Weights of a small encoder-decoder image transcriber: decoder width 192.
Rows from block 2 of the image encoder of a small encoder-decoder image transcriber, named by matrix and row number. Rows with one number belong to one channel. Each number is 128 + 24 x the weight over its row's rms, rounded and kept within 0 to 255. All counts start at 0.
After each channel's rows are labels from the 100 images, of 14976, where the channel reaches its highest value: "strongest on" is what is common among them. Only what is clearly more common there than usual is listed. The data: numbers of one to four digits printed on busy colour backdrops. In brackets: how many of the 100.
# convs0: expand pointwise conv (encoder.blocks.2.convs.0.weight, 192x32x1x1), inputs 0-31
# convs1: depthwise 5x5 conv, stride 2 (encoder.blocks.2.convs.1.weight, 192x1x5x5), a 5x5 kernel
# convs2: project pointwise conv (encoder.blocks.2.convs.2.weight, 64x192x1x1, transposed), outputs 0-63

convs0.5 [114 160 167 125 153 174 121  99  98 112 116 120  97 143 123 104 128 164 133 156 135 164 155 167 114 138 117 168 119 159 125 111]
convs1.5 [144 152 173 106 122 169 140 160 147 123 142  95 126  98 165 140 123 140 131 144 145 174 144 105 107]
convs2.5 [104 125 139 135  90 111 153 117 111 127 123 183 109 113 172 140 139 117 116 131 119 125 123  89 125 131 132 126 158 147 124 104 109 122 148 104 106  90 140 124 137 196 102 139 118  75  68 168 122 126 131 159 147 132 136 116  88 142 106 114 165 118 103 106]
strongest on: white ink (38); black ink (29); last digit: 3 (27)

convs0.18 [112 159 168 122 153 168 119  97  93 108 114 116 102 135 150 102 125 166 131 153 126 163 150 162 105 133 120 166 117 160 137 117]
convs1.18 [124 108 166 128  87  93 147 151 165  87 140 120 125 115 167 142 129 103 108 116 147 170 136 116 131]
convs2.18 [115 100 133 134 108 130 141 109 155 133 115 173 140 130 159 156 149 143 106 153 106 114 164 153 134 116 154 124 142 177 140 114  85 134 137 133  98 144 121 124 142 157 117 151 104 100  76 119  99 109 139 151 157 108 148 105 103 146 168 140 190 145  92  98]
strongest on: on a plate (80); the digit 7 (49)

convs0.43 [149  76 149 127 149 143 121 171 135 137 127 101  83  95 136 116 118 150 149 158 174 108 169 123 111 131 146 120 124 105 128 100]
convs1.43 [124 127 103 131 137  76  82  76 108 144  92  82 110 122 132 112 138 135 150 144 134 127 142 139 139]
convs2.43 [110  81 141 140 129 182 123 128 189  95 123 154 111 105 120 123 116 144 102 126 107  87 166 120 139  95 144 111  98 150 129 149 155 123 126 124 150 143  99 139 112 130 142 119  93 121 174  97 143 152  94 128 107 130 102 151 178 122 120 112 163 157 149 140]
strongest on: white ink (30); last digit: 1 (30); first digit: 7 (25)

convs0.51 [110 189 156 160 131 189 140 107 141 103 130 122  95 132 111 116 154 145 144 152 152 132 140 126 140 164 124 134  99 156 141 124]
convs1.51 [139 158 177 119 130 122  96 122 136 170 121  86  79 146 141 165 120 134 134 123 145 151 149 109 114]
convs2.51 [ 80 138 134 126 155 139 129 101 108 125 145 144 119 127 149 148 111 103 112 127  92 106 100  89 166 100 137 116 142 143 110 133 178 104 153 128 129 148 159 145 111 182 144 129 110 109 126 143 120 149  86 129 100 143 104 104 130 100  92  79 146 121  69 127]
strongest on: the digit 8 (61); length: one (51); last digit: 8 (43); first digit: 8 (41)

convs0.178 [123 141 147 169 150 179 108  91 115 112 125 128 125 124 135 116 143 176 156 144  97 167 147 145 116 118 118 179 110 122 153 121]
convs1.178 [145 152 142 148 152 149 139 123 146 140 164 163 154 149 134 159 160 139 159 125 159 160 166 156 148]
convs2.178 [165 113 150 140  78 164 106 123 150 131  93 142 117 158 127 121 160 147 143 121 136 128 169 128  86 179 122  84 124 114 128 116 141 182 159 149 152 123  88 154 132 160 135 138 139 112 150  99 119 120  97 119 143  93 148 124 101  97 114 155 104 128 133 105]
strongest on: on a plate (67)

convs0.175 [139 137 141 166 169 144 126 125 144 114 126 153 137 149 135 143  59 116 124 105 123 139 144 137 114  97 100 167 153 177 145 128]
convs1.175 [137 155 140 131 111 139 133 116 100 114 106  83  94 102 118 117  91  85  86 150 136 121  90 113 128]
convs2.175 [125  95 170 115 146  96 173 131 127 144 167  99 123 134  92 121 108 141 110 121 140 126 109 147 126  94 120 111 126 150 115 133 171 172 102 139 175 129 167 162 111  73 140 152  89 108 126 140 103 117 115 153 154 125 167 126 119 140 148 116 143 138 169 109]
strongest on: the digit 7 (58); last digit: 7 (29); first digit: 7 (26)

convs0.77 [134  85 135 112 149 131 104 120 182 114 114  99 121  98 106  90 124 127 185 125 151  98 136 120 144 103 128 134 125  98 135  90]
convs1.77 [128 114  84 139 120 115 101  93 140 141 134  92  89  99 145 138 158 138 122 111 133 157 153 112  77]
convs2.77 [101 125 132 182 122 179 100 136 165  95 123 127 151 122 152 143 170 144 138 113  96 126 161 150 128 121 125 140 157 131 135 134 123 121 107 129 128 129  99  89 127 174 138 118 121 124 128  93 134 177 107 151  92 135  96 163 179 108 128 113  97 159 113 156]
strongest on: bold (73); length: one (66); first digit: 4 (25)

convs0.1 [145 120 112 156 114 121  97 148 108 104 124 110  93 138 119 106 147 162 148  97 111 163  99 117 161 136 179 138 171 107 120 154]
convs1.1 [136 124 105 110 118 114  86  91 103 146 107  77 135 153 128 128 105 145 178 152 131 122 125 160 150]
convs2.1 [116 105 110 149 144 121 111 108 126 126 127 121 113 151 119 147 115 138  87 155 159 143 140 119 137 144 148 101 143 119  96  83 113  80 124 121  67  73 138 123 123  87 138 117 135  79 118 147 115 103 101 138 106 169  93 108 106  87 127 124 166 101 140 128]
strongest on: length: one (86); white ink (39); last digit: 0 (30); first digit: 0 (28)

convs0.92 [122 115 139 144 157 125  78 154 117 104 112  84 117  95 131  82  99 146 182 124 129 126 112 120 136 118 147 126 144  93 123  93]
convs1.92 [132 140 112 110 112 136 136  75 104 126 134 142  78 108 143 148 113  72 120 148 139 120  87 126 149]
convs2.92 [ 91 114 162 135 125 124 123 110 131 120 168 135  79 145 143 122 135 155 134  83 132 158  98 105 132 112  65 156 111 125 105 170 130 133 136 102 136 115 138 133 113  96 186 135  71  96 138 139 127 152 142 158 126 146 124 167 144 124 134  93 133 144 153 124]
strongest on: the digit 7 (58); last digit: 7 (31); first digit: 7 (25)

convs0.131 [107 136  62 141 132 123 108 113 151 119 136 165 142 157 148 137 129 141 109  89  81 136  90 110 119 107 128 140 122 101  88 140]
convs1.131 [116  84  92  84  97 122  94  91 100 120 111 108 140 158 153 111 140 159 153 141 132 137 127 128 123]
convs2.131 [148 139 122 117 153 104 152 143 115 179 139 110 120 141 107  86 121 101 132 148 116 166 138 143 105 167 120 121 101  88 115  83 174 131  70 158 145 122 140 104 104  91 126 155 113 119 119 164 138 159 155 167 119 111 162 129 122 109 132 156 153 131 145 132]
strongest on: length: one (62)

convs0.23 [114 159 170 122 152 170 118 104  92 109 116 118 103 139 148 103 125 164 129 156 131 164 154 164 106 135 116 164 115 162 138 121]
convs1.23 [106 149 127 160  83 149 131 155 121 158 149  88 133 132 168 131 144 130 143  93 123 163 147  94 138]
convs2.23 [113  97 145 155 127 129 124 129 148 137  90 149 144 145 160 154 158 138  92 159  93 107 144 153 111 121 159 119 116 169 160 115 118 145 145 138  96 152 116 148 161 155 119 136 145 107 101  94 103 106 137 166 160 114 142 121  96 134 162 135 179 121 103  77]
strongest on: on a plate (85)

convs0.29 [141  59 151 122 133 123  84 125 148 134 134 112 115 116 144 100 148 168 157 126 107 114 118 114 140 135 156 167 146 108 159  98]
convs1.29 [ 98  83 128 122 133 128  70 121 150 134 155 176  95 113 153 103 138 148 109 140 108 120 145 137 133]
convs2.29 [155 121 133 165 110 104 131 166  99 153 123 141 111 118 139 132 156 138 108 142 143 166 119 145 114 119 132 122 145 127 146  88 114 141 110 132  96 167 129 113 110 121 136 173 147  99  74 126  82 156 114 188 146 150 125 178 140  92 152 129 143 159 127 103]
strongest on: the digit 8 (71); first digit: 8 (37); last digit: 8 (34)

convs0.38 [121 149 136  88 104 122 111  87 106 151 118 140 134 120 162 153 135 122 111 173 132 165 164 144  98 128 108  96  86 144 101 115]
convs1.38 [136 113  90  79 111 130  94  84  95 122 137  86 112 102 140 115 109 129 133 129  95 120 156 148 126]
convs2.38 [151 168 145 125 134 146  92 144 129  95 128 147 127 132 158 119 144  76 114  88  86  87 112 105  93 124 144 154  81  94 129 177 129 145 127 119 143 100 122 128 122 118 138 111 130 125 147 135 172 158 183 134 118 170  96 147 158 137 115 125 138 128 139 142]
strongest on: the digit 5 (48); first digit: 5 (28)

convs0.7 [148 156 124 151 124 165 121 136 107 139 179 142 145 160 139 143 108 139 105  87 100 129 108 122 134 141 135 148 158 140 162 186]
convs1.7 [112 129 148 136 123 114  79 130 154 124 137  81 126 154 135 147 106  73 143 149 155 137 101  92 127]
convs2.7 [115 138 101 171 148 110 131 169 128  99 100 105 150  90 133 124 110  99 124 148 119 137 122 149 110 112 138 148 171 119 147 106 132 143 144 178 142 176 136  70 153 158 145 159 174 185 148 101 120 118  98 133 116 111 142 125 122 122 155 136 111 143 131 116]
strongest on: length: four (84); the digit 7 (49); white ink (28)

convs0.40 [109 145  70 113  95 121  76  94 138 109 126 130 123 139 147 136 131 121  85 101 118 135 114 112 108 115 102  93 103 105  95 140]
convs1.40 [134 141 113 110  92 138 117  89  90  79 123 108 104 109 116 110  96 112 109 137 104  95  96 114 148]
convs2.40 [180 120 140 139  84 155  88 142 169 130  89 150 149 125 132 143 143 120  90 106 117  91 140 104  89 157 153 137  98 122 142 112 121 192 134 143 125  89 111 145 122 167 129 152 146 105 144 155 142 147 117 146 146 154 132 156 128 118 132 142 145 119 171 133]
strongest on: the digit 1 (51); grey ink (30); first digit: 1 (30); last digit: 1 (27)

convs0.138 [114 181 159 116 147 158 147 107 134 116 118 118 103 111 100  94 144 164 135 157 106 149 137 158 108 177 108 157 104 122 128 139]
convs1.138 [118  94 115 116 115 112 147 160  98 103 119 167 179 125 104  97 141 122 122 109 104  89 119 139 158]
convs2.138 [164 112 119 136 103 120 153 150 152 171 136 168 125  98 144 131 144 151 135 132 153 142 127 125  85 151 110 126 110 117 135 109  82 160 140 133 143 119 122 105 149  90  80 116 138 144 128 125 136 100 175  85 162 145 136 118 129 139 177 154 120 131 190 112]
strongest on: the digit 5 (47); white ink (29)

convs0.49 [109 165 104 127  94 135  91  88 145 126 132 151 138 157 112 142 118 105 120 149 137 157 155 145 121 120  97  92  93 120  80 154]
convs1.49 [101  97 114  85  88 107 109 110 116 108 119 112 102 106 120 116 106  96  96 113 134 132 108  89  99]
convs2.49 [126 137 138 138 108 166  73 111 168  80 139 144 116 132 147 144 143 108 104  76  97 106 134 111 109 114 125 152 103 108  96 142 122 140 109 156 132  73 107 101 100 123 143 124 101 107 153 126 141 152 114 102  95 139 111 136 157 101 137 112  91 136 176 139]
strongest on: on a plate (87); grey ink (30)

convs0.154 [129 126 119 154 133 110  86 133 124 112 108  84 129 103 127  65 147 172 164 146 128 159 126 112 140 121 154 139 166 122 135 103]
convs1.154 [125 125 136 148 132  95  69  86 114 121 123 110  90  84 105 139 149 138 134 108 124 150 158 146 139]
convs2.154 [138 136 131 114 121 166 100 155 151 137 106 139 143  92 143 127  73 174 170 151 115 142 161 162 145 122 121 125 136 128 120 146 144 109 129 116 110 153 106 136 148 170 133 103 160 140 146 119 112 110 125 137 137  81 133  92 160 151 173 156 147 161 100 175]
strongest on: length: four (68); the digit 4 (55); last digit: 4 (28)

convs0.123 [182 102 155 106 115 111  98 151 128 189 144 139 150 150 164 148 173 151 135 115 142 121 131 122 139 149 151 112 118 106 134 132]
convs1.123 [137 174 170 131 113 136 164 172 150 111 113 124 134 126 120 114  98  74  98 120 117 124 104 121 118]
convs2.123 [133 110 125 126 166 149 131 119 182 112 133 120 152 129 103 121 144 143 131 132 134 136 164 152 123 129 134 126 132 115 155 114 138 124  90 158 161 110 108 118  91 136  90 114 117 179 166 106 171 149 119  83  99 131 111 159 171 136 143 151  91 128 160 178]
strongest on: purple ink (26)

convs0.70 [ 98 153  73 159  96 100 126  74 140 105 117 131 139 145 112 116 130 128 124  76 108 103 108  92 117 106 123 126 117 110 126 136]
convs1.70 [130 156 158 152 128 122  94 112 138 137 123  80  74  92 109 114 133 110  97 106 123 146 157 135 113]
convs2.70 [115 113 113 129 130 122 145 146 137 128 123 123 145 166 142 146 149 128 137 137  99 112 116 162 130 113 139  93 138 153 187 115 150 136 132 146 171 163 155 132 154 111  84 122 169 164 111  70 156 109 125 141 172 110 155 144 130 162 122 146  99 105  94  91]
strongest on: the digit 3 (70); first digit: 3 (62); length: one (61); last digit: 3 (52)

convs0.89 [143  87 146 120 148 137 104 160 142 125 121 107  98 101 121 105 117 130 171 152 162 110 147 118 142 114 134 118 129  90 119  60]
convs1.89 [119 109 108 110 125 101  74  69 108 132  98  86 102 111 111 114 112 110 129 135 151 124 129 132 142]
convs2.89 [ 92 106 154 155 126 181  97 120 160 120 148 156  87 125 149 130 126 158 120 107  94  94 142 143 157  69 121 105 107 149 122 157 128 121 133  78 117 120  96 150 115 143 144 114  90 115 136 108 136 152 125 147 129 118 104 149 193 132 127 121 153 146 131 129]
strongest on: length: four (65); the digit 4 (48)

convs0.44 [113 151 168 127 154 170 118 104  95 106 115 116 104 140 148 101 127 170 132 156 123 164 150 163 108 135 120 167 117 161 137 115]
convs1.44 [131 104 173 138 108  93 140 162 154  96 139 103 144 115 148 143 126 108 104 102 176 162 131 132 122]
convs2.44 [ 98 103 143 140 127 141 153 112 155 130 107 172 159 145 156 151 146 147 127 151  96 112 171 164 135 136 148 131 129 165 130 118 111 150 144 138 113 139 116 127 145 160 118 151 105  96  83 119  97 113 141 163 159  89 154  91  93 150 146 138 170 148  95 101]
strongest on: on a plate (70); the digit 1 (50); last digit: 1 (31); first digit: 1 (28)